{"arch": "unet", "model": "class-conditioned image diffusion model", "dataset": "reaction-diffusion patterns (Gray-Scott)", "train_examples": 47500, "image_size": 48, "horizontal_flip": true, "conditioning": "class", "objective": "epsilon", "cond_dim": 256, "targets": ["setting"], "num_classes": 15, "cond_dropout": 0.1, "norm": "groupnorm", "activation": "silu", "weight_standardization": true, "pixel_unshuffle": 2, "widths": [64, 64, 128, 256], "blocks_per_level": 2, "scale_shift_norm": false, "attention": true, "upsampling": "transposed_conv", "init": "torch_default", "residual_init": "zero_last", "optimizer": "adamw", "lr": 0.0039, "beta1": 0.9, "beta2": 0.99, "eps": 1e-08, "grad_clip": 5.0, "gradient_centralization": true, "steps": 31300, "batch_size": 64, "epochs": 42.2, "lr_schedule": "wsd", "decay_fraction": 0.4, "final_lr_fraction": 0.01, "warmup_steps": 620, "weight_decay": 0.05}
Rows from block 8, named by matrix and row number. Rows with one number belong to one attention dimension. Each number is 500 + 25 x the weight over its row's rms, rounded and kept within 0 to 999. All counts start at 0. Numbers have three digits each. After the name is the row's rms in percent of the matrix's.
# v: attention value (model.mid.1.attn.v.weight, 256x256), inputs 0-127
# proj: attention output (model.mid.1.attn.proj.weight, 256x256, transposed), outputs 0-127
v.21 083:520429484497525517498512489512504493487503502521500521506496461574477512493516526496509494503507559492499564492498505528489511486503504489507508473458460518513468523520491495489534517486508493549511512489534506457527501487499504502484509503486514499500491514519482520517500586473495512436490501529495483515451530486508520504515508522503473502513508489487527535495494499509478510496462
v.22 083:481563517502474484499487515485498509514499499479503478492503539425526485509482473506492509497490443510501439509500494465516488516496498514493493532544540482485534477478509503511467483516492507450488487514464493543472499515500496495516490502518484503500512484481517479482501414525505487561512501469506517487542468511490478494483491477496520503489492510512468468507508501491523489508535
v.23 092:513423486496526512496515494509508493488509506523501517505497461567478509499511529501509498502503560490498563498498503519493514486501509489505507478460460510507469523518491493487535512492505491546513507490536505456527501492498499497489510507490510506498496514513485516512507587469494508439492502526500481517445531484505522498511508518500469509514508489488527536496496499511482510501459
v.24 074:478546518500474484500484521485499510513501500480506476489503537427530482512480474507491508496487449513499443512497495457526487518495500517494493531546538481485540473477511502506464482519497506448488485517462491543470498518501494492518489509520480507500514482480518480480504415520504486553515500470510519493536465509488478490482490474495508509488491512510463474509507500496521485514525
v.25 057:473536519499474483498483525482502509515505503481507473489502533424531480516477475510490511496483454512499449514498493447527487518495503518492493536547535477482542471477513502505463481522499505448490482519461491541469497520501492490519490512521479513501517481478519479477508416519503486548513499471512521494527464508487480488479491473493501516489491512509461476509510499498525484518522
v.26 096:509421487496528508494517496506510494489511508525502513505497461562478507502508529506511501503500560489497563500496501512495515488500513489504507483462462507503469523518490491490534509494501490540514505493536504455527501495497496494490512508492508509496499514509488512510508585467493506442495504522503481516442531482504523495507509515497467512517511486487526539496500502513484509504459
v.27 076:477552518501474483499486520485499510514502501480504476490503537424528484512481475507492509496487446512500442512497493459522487516496501516494493534545539481485537475476510502507464483519494506449488485516463491542471497517500493493517490506519481506499514483480519479479504415522505487558514501471509518490537466510488477490481491474495513506488491511509465472508508501495522487512529
v.28 092:512422486496527511495516495508508494489510506524502516504496461565478509499510528503510499502502559490499564498497503516496514488501510489505508480461460511505468522519490492489535511493502491541514507492535504456527500492498499496489510506491510506498496514512485516512506585469494508440494503523500483517443531483504521497510509517499467510515509488487526539495498500512482510501458
v.29 085:519426485496524517499512490512503493487502503521500520505497462573477511493515527497509493504507559492499563492499506527492512487504504490507507472459459516513469522521492495487533517487509493548512511488534506458527502487500503502485509504485514500500491514518482521516500586472495512436491500529494483518449530485506520504515507521503472503512507490487526536494494498510477509495460
v.30 082:479562517502476482500488516485499509513501500479503476492503538423525485512481475507491510496489443509501439511499494463517488516495499514493492534544541481485534475477509503512466483517489506448489486514465493543472499517500494495516490502518484504500512485480518479482503414524505486563512502468508517487541469510489478492483491475496518503488494510512468470508509501492522489509533
v.31 085:481565517503475483500487515487498509513498499480502477492503539426526487508484473504492507497491441509501437508500495465515489516495497514494493530544540483487533476478509503513467483514490506450488488514464494544472498515501496497516491500516484501500511486482517479482501414526505487563512500469505517485544469511491478496484492477497521499488494510510470468507506501491521489507534
v.32 051:468529511514502453493510489500504511539501508483492496495508564463502466505504479499502517479495499491493435507501459489534508511498509521477499501506548469488495507495494511479527492515479507388497479503487496502497487500501500495538509490505472501499504504457551446480503463512508499515534495398525500497522477502502490496503502498486539452495490509508514583501500514543517504482531
v.33 072:495536513509490476501498479512488508533481494478493504491508562494508469485518474484495500481511501498493437487502471516534502510505490524481498482507547494509500500496499515478528508495495512417498496498479497507493489487504515508523503493494477486504487500481538468488482459515510503499540491418502506501537475502503486511514496507495541436491477510504511582500485506547501500466536
v.34 012:449514510513505452498512503494515505529512519489499494489502552392498475517501477502503519481491484490498449523500463425533503514494513517483499531509533462475487508497490505482508489524467503367482478510487496502492487506501488493534505495508474512500513501452552441479513468514505503525523494391534504494502477508497502493492501495491526474490518516512508574500507510545522498498516
v.35 063:482534513511496463495504482505495509538491502481492497492509563479505467495509476492499511478501502492493434498502463503533506511500501521478498491508549481498496504494495513480531498505486509401500486501482496501497486495502505501531508491501472493500497502468546456481493461511509500508541495408514501498530476500502490503506499501490541445494484508508514588501494512549510503474538
v.36 061:480534514511497463497506485504497509537493502480492497492509564477503466496509476492500511478502500492492435498502463504534507510501500521477498493508548480498495506493495511480531499507484508400499487500484496501497487496502505499532507490501472494501497503466548455480493463513508500509541495406515502498529476500502491501506500501489543444495484508507514588501495511549511503474537
v.37 058:476533512514498458495507486502499510539497503481491496494508565470504466499505477496502514479499499493493434502501461499532507511500504520477497495507549476492495507495495511479531495510482509396499483502485497503497487497501503498534509490505472497500499505462549450480497462513510499511539495399518501497528478501503491498505502498489539449496485509508515588502497514545512505476534
v.38 046:541473492486497552506490511502491490459492490519507506502491438543500533488500522496497477520511499510505563488501544513470492488504486482524504500498454535518505492506507488522474512481524492612502523495509504499502516495498507510458490513492532496501493494549445558524493535489490506485471506603470500504478522497497505512501498504514464543507512491489483418501495487455479495514472
v.39 053:532468489486500546506490515502496489459496494518509508505490436531499536494499521500496482523506497510506566492500542504471491488504490482526503502493452530514504492507507488522469510483520492606500523497512503504501515498499504510461491511493530499500496493545447554523497534489492504490465505599475501502474524499498506507499500503515461547506512493490484414499497486454483496517465
v.40 062:481536513511496462496504484505497509538492501480491498492509563478504467495509477492500511480502500492492433498502463504532505511500500521476497493507548482498496507494494511480533498505483509401499487501484498503498486495502506500532507489501474494500497504468547456482493463513509500508541496405515501497530477500502489502508501501491542445494485509507515588502494512547511502473538
v.41 057:475533513513498459495508487503499509539495505482492496493509563471504467499507478496501513480499499492494434501502461497534507511499503520476497495508549475494495508495494510479532495509482507395500484501484497503498486497501502497535508490504472498501499504462550450480497464512510500511537497400520501497527477501502489500504500500489539448496486507509516587502496512544512503476535
v.42 049:538472492487497549506488513503494489459492490516509507503492437542500536489501521496497477521509499511507563489499546512472491489504485481524503500494453534518506492506508490522471512481524493611502523497510504504500516496499505511459490513489531498500491493548445558525493536491493506485469503602470500502479521499498506511501496504516463544506510492489484419500497486456478495513469
v.43 048:466528508513502455495510491503504510537502507482494494497507565458503467506503479499502518481496495492495434509499460484533507511498508521475498502505549468488496507496494510478526492514478510385493480505487496504497488502502499495537509490506472500499505505455552447480501459513509498514532496395524500496521475504502489496503502498487535451493488509509514580498500512544515504481526
v.44 031:455524505516501451493513497502510510536507512481494493498508559432502471513500477505501520482490489489497438513500459463532507513494516521477495511504541464481494508496495509477520492520470507375489479504487494510495487504504498493541508491511473506498507505448554442481509460513508501522528492391531502494516478507502493494498503497489532454493497511508510576499505514544519502490518
proj.21 068:472527489505508458535502512473536509525530544475498490517529526489492478526472494525507533464478473499469469530499469525483501510455529501475478494488529470465505509489486532485489463518515529523487471529509499549494470538531469480522468489531477512532529513469525465478533489537528478518483486524513499483556497507489479477463516475480489508504469495505512485493502482508504504537499
proj.22 062:527474511494492540465497481527464492474471457525503510483472474512508523474528506475493467536522530501532532471504530478514501490545471498526522502513471529534496491511515468515513536481486470477519529471492502446506530462469531520478532511470523489468471487530474534522468512461472522480516513477488500516445503494510526524537482526520514497496527509493488512506496521488495497462502
proj.23 083:470527490504507456535501504473537511525530545475499489516529525490493478526472494526506534464478477498469470531502469526482503510455530501475477490488529467463505509489487532485494462518514528521494469529509499540493470538531468480522468490531477514532530513467526462478533491533528478515482486522516499484554497506488486477463511475480494512506469502500513484494499490505501508532500
proj.24 045:521475513496493534465497465527466496473471459526504510483472473514507523475528507477493468535521538499531533474508529481508504490544473496526521491513471522529497493512516468514522532481487469476533526471495505431507529462469529519478531511472523492469474489525475527522470516455473522473514513476492497516443504493509538523538475526520517506502515518483494511504487531487485503456500
proj.25 029:515473512499495527467496452525470499474474463524505509485475474515507521477526507480495471531519548498530532477510525481504507491540476495524519483513473517523498496511517469513528528482487469475542522472497506419507526463471526517480529510474522495472477492519477521520473518453475521466512511474497495517438503493508545520536471526518516509507511521471500516501477536497474509446499
proj.26 090:468527491503507454535501500473537512525530545476499489515529525491493479526472494527505534464477479498470470531505470527481504510455530501476477487488529466462505510489488532485497461518514528521498469529510499536493470537531468479522468490531477514532531513466525461478533492529528478513481487521518499484553498506488490477464509475480497515509469506498515482495498494503500510530501
proj.27 050:523474512495492536465497471527465495473471458526503510483472473513508523475528507477493468535521535500532533473507529479511503490544473497526522496513471525530496492511516468515519534481486469476527527471494504436506530462469530520478531511471523491469473488527475529522469514457472522476515513476491498517442503493509534523538477526520516502498521516487491512504490528487489500458501
proj.28 085:469527491504507455535501502473537512525530545476499489515529525490493479526472494527506534464478478498469470531504470527481503510455530501475477488488529467463505509489488532485496462518514528521496469529510499538493470537531468479522468490531477514533531513467525461478533492531528478514481487522517499484554497506488488477464510475480495514508468504499514483494498492504500509532501
proj.29 072:471527490505508457535502510473536510525530544476498490517528525489493478526472494526507534464478474499469469530500470525483501510456529501475478493488529469464505509489486532485491463518515528522489470529509499546494470537531468480522468489531477512532530513469525464478533490536528478517482487523514499483556497506489481477464514475480490510505468498503513484493501485507502506536499
proj.30 060:526474511495492540465497480527464492474471457525503510483472474513508522474528506475493467536522530501532532471504530478514501490545472498526522502513471529533496491511515468515514536482486470477520528471493502444506530462469531520478532511470523489468471487529475533522468512460472522479516513477488500517444503494510527523537481526520515497495528510493488512506495522488496497461502
proj.31 065:527474511494492541464497483527464491474470456525503510483472474512508522474529507475492467536522529501532532470503531478515500490545471498526523502513471529534496491511515467515512536481486470478517529471492502448506531462469531520478532511469523488468471487530474534523468511462472522481516513478487500517445503494511524524537483526520513496495527507495488512507497520489496496463502
proj.32 053:530488502502501542464506496531464489469470455529495517497471473493498529472532509473500467537526510495536533469500531466507504488546471493528523523503469533535491499516502466518503537478478467477501534466501509471511531459467533524475536500465529481468466497534470537527466511484472524500515510484476494503462506504514513527538498530522509498482537483505488511493504506483513492484495
proj.33 092:536485501502498547465504505530463484472471455527495517496472475497501527472531509471500467537526507498534531467495531472512499487544469494526523522504469539540492496515503467516495539479482469483491535467497507484511530461468533524475536503465527479467466494538472543526466508489472523501514511488473497506465506503515503526536502528521503485483526486507487511497505499488508488477494
proj.34 006:516490499512509530468510475523472504469474463522499510507482476476494526478527501484511471530518539488533531477508520440492517495538475492519511530503472522525499505506497467511505526484467463460512526469515507439503520455472524515482528487470524493476474515523476523519471508479480519498513494475483492508443493513504526518534493525508517522486564430506495490498500513490529504513518
proj.35 077:534486501502499546465504503530464486471471455527495517496471474496500527472531509471500467537526508497534531468496531469510501487545470494527523523504470537539492497515503467517498539479480469481494535467498508481511530461468533524475535502465527479468466495537471541526466509487472523501514511486474496505464506503515505526537501529521506488483530487507488511497506502486511490478495
proj.36 073:534486501502499545465504502530464486471470455527494517496472475496500527472531509472500468537526508497535531468497531469510501488545470494527523523504470537539492496515503467517498538479480469481494534467499507480511530461468533524475535502465527479468466495537471540526466508487472523501514510486475496505463506503515506526537501529521507489482531487508488511497507503485512490479495
proj.37 066:533487502502499544465505500530464487470470455528495517496471474495499528471532509472500468537526509496535532468499531468509502487545470494527523522504470535537491497515503467517500538478479468480497534466499508477511530460467533524474536501465528480467466496536471539527466509486472524501514511486475495504463506504514509526538500529521508492483533487507489510496506505483512491480496
proj.38 045:472515498496498460535494504470536509530529544472505484504529527508502472528468491527499533463474488506465468530500469542494496512454529507472477476496530470466510500485497533480495464522523533527496468533499492534489470541532468476525465501534472518532532502468529466473533488518527476502485489522522506496546494497487484474461502470478493500516455513499511488508498492514490506518506
proj.39 059:468514498498500457535494500470536512530530544472505484504528526507501473528468491528500533463474491505466468531501469536491497512455530506473477476496530466463510502485498533481498463521522532524502466533500493525489470540532467476525465499535472519532533504465529462474534490516527476499486489518524505496541493497486489474462500471478491507515460511496510488504495493516489507522504
proj.40 076:534486502502499546465504502530464486471471455527495516496471474496500527472531509472500467537526508497534531468497531469510501488545470494526523522504470537539492496515503467516498539479480469481494534467498507480511530460468533524475535502465528479468466495537471541526466509487472523501514510486475496505463506504515506526537501529521506488482530487508488511497507502485511490479495
proj.41 065:533488502502500544464505499530464487470470455528495517497471474494499528471532509472500467537526509496535532468499531468508502488545470494527523522504469535537491498515503467517500538478479468479497534466500508476511530460467533524474536501465528480467466496536471539527466510486472524501514510485475495504464506504514510526538499530521508493482533486507489511496506505483512491481496
proj.42 049:470515498497499459535494502470536510530529545472505484504528526508502472528468491528499533463474489506465468530500469540493496512454529507473477476496530469465510501485497533480496463522523532526499467533499493531489470541532467477525465500535472518532533503467529464473533489517527476501485489521522505496544494497487486474462501470478492502516456511498510489507498492515490507520505
proj.43 047:529489502503502541464506493531464490468470455529495517497471473491498529471532509473500467538526511494536534470501531464505505488547471493529523522504469531534492499516502466518504536478478466476504533466502509468511531458467533524474536499465529481467467498533470535527466512484472525500515510482477493503461506504513516527539497531522507502482537480504487511492503507484512492488493
proj.44 024:523486503508505536464508486530466496468471456527496516500474473484497529473531507476503468536524521492535533472503528452501508490545473492527520524504470526530494502514502466518507533479474464467510530466505509454510528456467530522477535497466528486469469503529471529525468513481474524497516507475480493504450503506511522524538495530519503517484545466501487506490499507488514495499494